Weights of a small image autoencoder: encoder norm groupnorm, encoder depths [3, 6, 6].
Rows from block 2 of the decoder of a small image autoencoder, named by matrix and row number. Rows with one number belong to one channel. Each number is 128 + 24 x the weight over its row's rms, rounded and kept within 0 to 255. All counts start at 0. Numbers have three digits each.
Before each channel's rows are labels from the 100 images, of 14976, where the channel reaches its highest value: "lies over" is the class under the peak; "colour at peak" is the nearest of a few named colours to the mean colour under the peak. Only what is clearly more common there than usual is listed. The data: small charts drawn from random numbers.
# convs0: first 3x3 conv (decoder.decb.0.0.convs.0.weight, 128x128x3x3, each kernel summed), inputs 0-63
# convs1: second 3x3 conv (decoder.decb.0.0.convs.1.weight, 128x128x3x3, transposed, each kernel summed), outputs 0-63

lies over: data marks
colour at peak: grey
convs0.22:143113164122092128134126137153150137142097141127103138137114133149116112143132133156105145113087139130137121120136154141102162126152118134114113149118100120126130122102098190124133160112117066
convs1.22:129146110137101184127105154137129156135104145120151150132109126113117138136072108133065107118136152125130111091125130142145108128093111154180160130147156117148156169138137133111118141123111139

lies over: legend
colour at peak: grey
convs0.61:127149103081134175118139104131119087123095089163148102139169117136120141130117104162208139127112114138091118124121132137143172124109146098151107134138108122140111129179129119129137123192137098
convs1.61:147137130129173113161114112130122111082159122145125147117159104110112132081119117113128091108135075102134129149136107122160094116129096142137152112111139150107114127114120123112125118146096128

lies over: legend
colour at peak: pink; grey
convs0.96:144120132112150115127132100116143092138125104117094090129126142170141147129109114163157097155129154124113115156140175115140166095116111128139120096099058119100127079142122147119122136117128119
convs1.96:149134081161103082145103093129136145080189167155122107120147126125087129139142120102135103128141110111099140128134130107097117152121118089123096129102104092125152113112116149118162115116101116

lies over: data marks
colour at peak: grey
convs0.7:114156146075150146132129143149116118095107117142127099126165094141119143094114100112140138152125133109124131122133108121154137123123134133123111140135148096099153134133095117127136095163136129
convs1.7:161144105131116121153144129115126127097136130169146149137092121149146130189167130135149145093152158116129163093140152145138131114130104172130151141125117137140118126126129100101142127096101093

lies over: data marks
colour at peak: grey
convs0.109:144151105110141129099153102108128103067098162157114119148132132153135144116107129128131164083166085111112137140144123104147117154163118143139144146153169111150109142090112114103104122171082121
convs1.109:119117145156150161163138169140131119124137100132130121101114089117103133119179114121103089138119145117139145110134159089101110077108160076100119124114145174109115121140135083137160126112180138

lies over: data marks
colour at peak: grey
convs0.107:118124139117112155113133169123102076141162097120114095134121122150146136096090152110142145135132124122070126140141101145183122122157160154098127112176101133115120109109147136108115119237094100
convs1.107:086103109131112143170135097159151118145084165135135116137120116130097097122134072110115104126095129133155116088123161145114108146112087128156155158121120136119141151123105101125155134080172182

lies over: data marks
colour at peak: blue; purple
convs0.117:153131113135073125102129098129107101094141123157147152113100141107121159104130116109092133114137125141089127113177108130129119134140094147153151134172165138157154120129136146130118196197133125
convs1.117:106120135123152135160157167133152138135151132140087096146112127147130087125131173150122118153064104146131153116141131145115139079104168138118122122063081122136087165155124116126139103108118107